Rows from block 5 of a small image diffusion model, named by matrix and row number. Rows with one number belong to one neuron. Each number is 50 + 15 x the weight over its row's rms, rounded and kept within 0 to 99. All counts start at 0. After the name is the row's rms in percent of the matrix's.
After each neuron's rows are labels from the 100 images, of 14848 (inputs lightly noised), where the neuron reaches its highest value: "responds to" is what is common among them; "colour at peak" is the nearest of a few named colours to the mean colour under the peak. Only what is clearly more common there than usual is listed. The data: reaction-diffusion patterns (Gray-Scott).
# fc1: MLP up (model.blocks.5.mlp.fc1.weight, 512x128), inputs 64-127
# fc2: MLP down (model.blocks.5.mlp.fc2.weight, 128x512, transposed), outputs 64-127

fc1.458 092:33 46 60 61 39 64 54 52 48 59 23 21 52 49 27 60 37 81 43 67 18 52 58 81 57 53 76 33 62 24 26 76 71 39 44 47 49 38 58 29 74 65 36 49 44 25 74 32 51 51 57 52 39 50 76 62 29 79 52 40 57 34 34 57
fc2.458 097:50 53 53 48 55 50 47 37 35 60 34 59 53 57 65 60 39 51 39 85 77 64 59 36 69 57 57 63 28 46 44 41 52 35 53 55 74 43 65 22 48 14 14 42 47 35 48 48 55 44 64 44 54 41 27 30 31 62 66 63 58 37 41 71
responds to: embossed; grey
colour at peak: grey

fc1.197 108:47 69 41 42 70 52 64 55 45 56 46 32 60 44 61 61 67 42 36 23 57 81 30 20 47 42 51 42 59 57 59 35 49 63 37 62 45 50 54 39 58 53 27 70 57 48 36 58 33 46 42 62 67 63 51 72 61 76 48 55 68 43 44 10
fc2.197 105:44 52 63 39 40 46 46 33 53 44 18 65 34 46 49 23 64 53 62 66 42 53 41 31 44 62 60 99 32 37 53 39 53 53 45 55 69 77 58 43 73 53 52 36 63 36 68 26 35 37 47 63 46 74 48 58 35 65 52 44 33 44 71 56
responds to: embossed; stretched
colour at peak: grey

fc1.459 092:54 12 40 50 52 45 32 62 38 30 39 62 55 49 05 64 56 61 30 36 62 29 47 54 60 56 54 35 43 66 64 45 70 53 81 52 28 64 59 51 28 54 38 40 28 44 63 40 20 49 47 42 43 65 52 65 34 75 55 49 55 45 53 27
fc2.459 070:39 53 63 40 31 31 27 30 66 49 37 49 46 55 71 55 45 35 68 84 32 54 45 15 50 71 55 89 55 34 44 51 44 53 41 23 53 50 38 57 60 47 45 52 35 90 39 28 77 65 54 53 31 72 37 37 57 34 35 65 55 40 68 72
responds to: vivid
colour at peak: brown

fc1.384 080:48 40 56 61 53 39 54 35 22 78 44 72 46 64 53 46 48 38 57 73 29 25 68 32 52 73 58 49 55 58 22 66 32 00 56 52 39 28 71 51 61 60 31 75 47 36 37 29 56 56 72 29 33 45 60 64 44 52 66 45 40 45 48 39
fc2.384 078:28 50 42 65 50 67 69 46 46 29 63 51 42 34 62 50 38 40 40 10 47 79 33 14 50 57 50 35 48 75 53 26 33 51 50 53 36 53 47 37 56 62 47 56 77 46 73 56 50 53 57 69 62 34 51 36 58 71 25 63 80 80 50 11
responds to: vivid
colour at peak: green

fc1.297 093:35 38 35 71 44 66 33 56 30 41 43 52 68 51 17 85 68 22 65 40 34 49 56 50 60 86 39 28 62 66 79 63 58 64 26 66 33 41 63 60 41 61 64 38 12 50 48 53 54 68 41 43 48 57 58 57 60 38 23 52 67 28 38 49
fc2.297 094:46 38 47 40 66 53 54 58 29 47 24 41 43 39 72 69 58 44 44 53 50 45 36 40 37 75 28 54 41 56 63 38 31 56 28 58 46 80 35 52 62 41 53 86 48 47 35 49 42 39 57 27 51 36 53 60 50 69 57 66 44 58 94 88
responds to: embossed; stretched
colour at peak: brown

fc1.222 097:51 57 61 55 42 58 25 76 75 47 51 37 52 32 35 24 45 55 59 57 73 60 36 56 64 41 38 33 37 12 55 44 41 53 26 36 60 41 59 47 30 30 60 49 45 38 36 42 24 33 50 59 40 48 51 37 74 51 38 70 56 64 40 58
fc2.222 100:40 41 70 53 50 39 44 44 41 33 47 73 34 64 59 53 48 33 45 44 19 53 34 19 52 58 57 59 60 78 51 37 39 28 65 43 47 80 43 54 67 57 40 44 51 49 51 32 81 62 58 44 39 54 66 57 63 55 37 49 51 47 47 81
responds to: vivid
colour at peak: brown

fc1.127 105:74 42 44 68 47 64 35 27 27 48 24 42 57 27 23 52 40 34 39 58 25 36 72 29 61 23 59 35 61 58 88 76 64 53 49 34 56 31 46 60 46 36 41 53 39 45 49 53 57 45 53 66 58 26 37 60 51 83 50 50 56 75 48 62
fc2.127 085:37 27 33 53 25 28 61 40 65 41 54 30 57 42 51 61 39 45 46 52 55 29 78 18 39 55 32 56 45 54 61 45 64 15 54 40 55 56 50 74 50 36 57 42 44 64 35 36 50 55 51 44 45 41 38 47 34 78 02 67 41 85 62 50
responds to: embossed; feed 0.078 kill 0.061
colour at peak: grey

fc1.257 100:37 53 60 49 69 54 30 41 67 38 26 52 58 67 75 38 66 38 64 35 26 58 60 36 49 55 69 41 54 35 46 23 28 41 67 67 42 41 58 61 48 48 41 67 55 32 30 22 57 59 80 58 44 55 58 33 60 42 55 62 53 47 33 34
fc2.257 103:36 42 53 32 33 45 31 56 58 33 68 71 64 52 65 29 54 36 82 38 40 41 55 52 22 57 67 73 81 53 49 50 45 22 75 51 64 36 49 40 35 53 40 50 51 46 39 43 42 74 68 54 65 54 43 64 64 23 52 64 53 77 55 00
responds to: vivid
colour at peak: purple

fc1.7 092:47 36 79 76 55 53 53 54 55 40 51 39 60 38 56 44 49 51 83 70 49 42 68 46 34 46 21 38 39 38 61 58 46 42 58 53 68 37 62 53 62 44 47 67 46 32 36 28 37 31 28 48 50 47 62 49 53 87 67 73 62 69 50 61
fc2.7 095:43 48 57 56 58 57 24 56 63 51 84 42 45 52 55 46 40 54 67 45 56 51 50 61 21 58 49 59 70 38 57 52 58 43 36 17 50 42 46 88 62 37 73 64 69 54 34 22 43 42 36 54 49 58 60 13 44 27 27 72 48 65 55 20
responds to: vivid; feed 0.078 kill 0.061
colour at peak: green

fc1.149 097:58 29 50 61 47 31 47 45 48 61 49 58 44 69 51 23 22 67 51 52 52 61 51 57 54 46 61 43 36 53 41 45 36 50 36 70 78 64 66 53 47 68 38 58 54 40 17 51 43 24 30 71 44 68 25 57 38 22 44 41 50 60 48 60
fc2.149 082:64 14 56 59 52 49 77 43 48 55 54 68 66 63 57 49 40 63 48 59 35 52 66 62 45 53 50 63 19 58 44 53 32 46 52 36 25 71 69 62 36 59 67 37 34 61 42 62 55 43 38 65 51 66 36 37 41 48 67 61 29 47 60 28
responds to: stretched; vivid
colour at peak: green

fc1.180 081:40 49 67 53 66 50 27 69 64 70 40 48 41 44 53 57 58 49 58 19 27 67 35 44 60 30 36 47 75 38 57 47 35 74 68 57 68 58 77 46 41 21 57 72 59 48 50 23 50 36 55 20 61 59 52 65 62 47 45 49 45 61 41 59
fc2.180 075:42 55 43 28 37 79 60 56 49 55 84 59 36 56 35 70 68 49 71 60 37 49 47 99 38 52 42 47 38 45 44 54 78 58 50 15 53 35 73 62 38 48 38 35 24 54 41 38 55 48 52 21 65 56 75 57 68 57 59 40 32 39 51 17
responds to: vivid; stretched
colour at peak: blue

fc1.326 079:38 64 74 47 29 43 52 64 42 56 39 62 49 35 28 59 14 39 83 51 59 26 67 58 20 30 70 34 24 70 37 54 49 60 58 39 54 66 42 42 46 61 30 54 70 32 50 34 63 46 31 34 17 39 43 41 64 62 47 56 45 39 40 81
fc2.326 069:59 36 46 63 66 29 68 26 72 42 58 49 58 45 37 39 61 45 32 32 46 76 86 49 76 70 30 55 32 36 55 66 52 67 40 68 43 89 83 21 49 51 49 49 50 58 37 54 36 39 71 90 56 54 30 62 67 52 54 34 48 44 50 51
responds to: pastel
colour at peak: grey

fc1.371 084:75 51 69 22 38 48 59 48 65 61 30 52 65 48 51 51 66 44 36 75 33 66 57 58 31 44 44 48 59 43 65 57 80 59 34 45 65 58 54 44 62 45 37 52 46 47 81 50 51 42 66 28 27 61 40 50 53 73 29 56 49 53 42 56
fc2.371 085:67 13 49 95 55 43 46 42 23 59 54 56 46 84 53 20 42 43 45 45 76 38 60 50 71 51 45 70 61 58 73 68 48 37 41 41 53 29 44 43 35 64 67 51 17 43 25 44 50 32 43 47 39 57 38 55 26 31 60 54 46 51 46 59
responds to: stretched; embossed
colour at peak: brown

fc1.322 087:56 53 69 33 69 36 51 63 48 28 41 66 63 31 51 38 62 34 69 59 43 34 25 49 33 56 51 44 93 33 43 37 44 26 38 47 76 37 48 45 34 57 34 57 46 51 25 31 46 61 52 52 46 70 39 20 40 53 52 88 72 54 33 38
fc2.322 093:60 40 71 62 55 31 41 55 34 51 52 58 27 35 42 58 60 59 16 42 75 67 67 50 79 58 56 52 38 56 47 48 42 46 67 45 67 12 15 56 55 64 72 46 37 81 59 49 28 48 25 87 66 45 36 55 67 43 49 46 51 45 29 46
responds to: pastel
colour at peak: grey

fc1.203 117:36 61 53 76 60 50 60 51 48 37 60 52 64 40 60 43 55 63 60 46 40 53 65 53 45 35 45 42 35 51 74 66 60 39 10 56 53 31 53 64 81 55 39 57 61 26 66 83 52 33 60 63 23 09 60 50 52 51 49 64 36 46 56 48
fc2.203 106:49 57 36 32 51 56 35 55 38 59 31 73 38 22 63 50 58 43 47 56 30 38 38 52 57 56 49 58 74 45 46 38 47 52 61 64 52 63 40 40 44 58 45 59 41 81 66 39 38 63 24 36 65 88 45 44 42 62 44 54 60 41 43 16
responds to: pastel
colour at peak: grey

fc1.114 107:67 58 72 42 54 65 59 39 34 53 44 62 58 42 35 62 52 63 30 54 38 76 33 37 54 29 47 46 11 51 62 51 46 50 66 69 44 44 60 40 58 56 79 63 24 41 57 79 62 39 45 48 20 53 24 53 81 41 19 42 69 38 38 61
fc2.114 097:59 51 42 30 59 53 64 72 59 24 21 38 41 34 47 39 41 95 33 47 41 54 51 45 54 37 48 41 36 54 68 62 45 35 40 50 64 68 66 23 39 56 71 56 64 59 81 78 60 62 61 48 65 50 33 64 52 42 51 32 63 45 69 52
responds to: embossed
colour at peak: brown

fc1.91 081:45 53 65 53 54 28 42 34 58 64 47 51 28 75 52 37 57 65 28 26 53 72 81 39 81 36 53 52 38 53 61 55 49 68 55 28 20 34 56 42 55 64 42 67 36 29 46 43 47 29 37 42 39 31 34 77 65 39 46 39 51 57 50 19
fc2.91 083:51 29 59 52 47 62 53 50 46 32 61 60 50 39 96 64 48 53 48 33 35 43 29 65 39 69 53 61 70 50 50 40 31 32 42 79 57 44 53 46 35 49 72 31 43 74 22 35 59 51 37 39 49 54 61 45 34 50 36 34 71 38 57 50
responds to: stretched; cool
colour at peak: blue

fc1.252 080:51 30 54 50 51 31 42 30 28 66 45 66 40 53 41 45 50 39 63 45 32 35 51 31 42 84 71 45 57 82 84 44 22 39 66 56 57 33 51 52 48 73 46 65 56 36 43 55 43 85 44 35 41 58 40 69 43 64 69 44 67 58 52 49
fc2.252 082:69 29 48 34 34 58 61 48 53 23 32 38 44 62 60 44 65 45 58 31 53 64 58 48 16 18 79 58 37 62 42 59 56 51 49 52 52 68 57 52 55 58 67 21 27 45 50 60 59 70 73 63 25 58 38 22 42 70 59 60 41 41 54 47
responds to: vivid
colour at peak: red

fc1.202 098:48 59 62 37 54 65 44 68 58 60 40 56 84 60 59 12 55 39 68 54 49 75 28 65 57 54 35 39 77 38 40 46 42 51 57 79 42 27 55 40 45 45 46 47 40 37 34 40 57 12 77 61 44 56 44 44 85 25 41 56 55 47 33 47
fc2.202 093:50 43 80 30 55 64 39 48 47 48 72 64 64 55 43 41 54 53 69 66 33 46 45 70 29 35 40 91 72 26 49 61 47 15 61 51 46 25 46 37 34 37 33 23 50 47 29 30 77 46 51 43 44 53 57 69 90 14 29 74 43 44 64 26
responds to: embossed; vivid
colour at peak: blue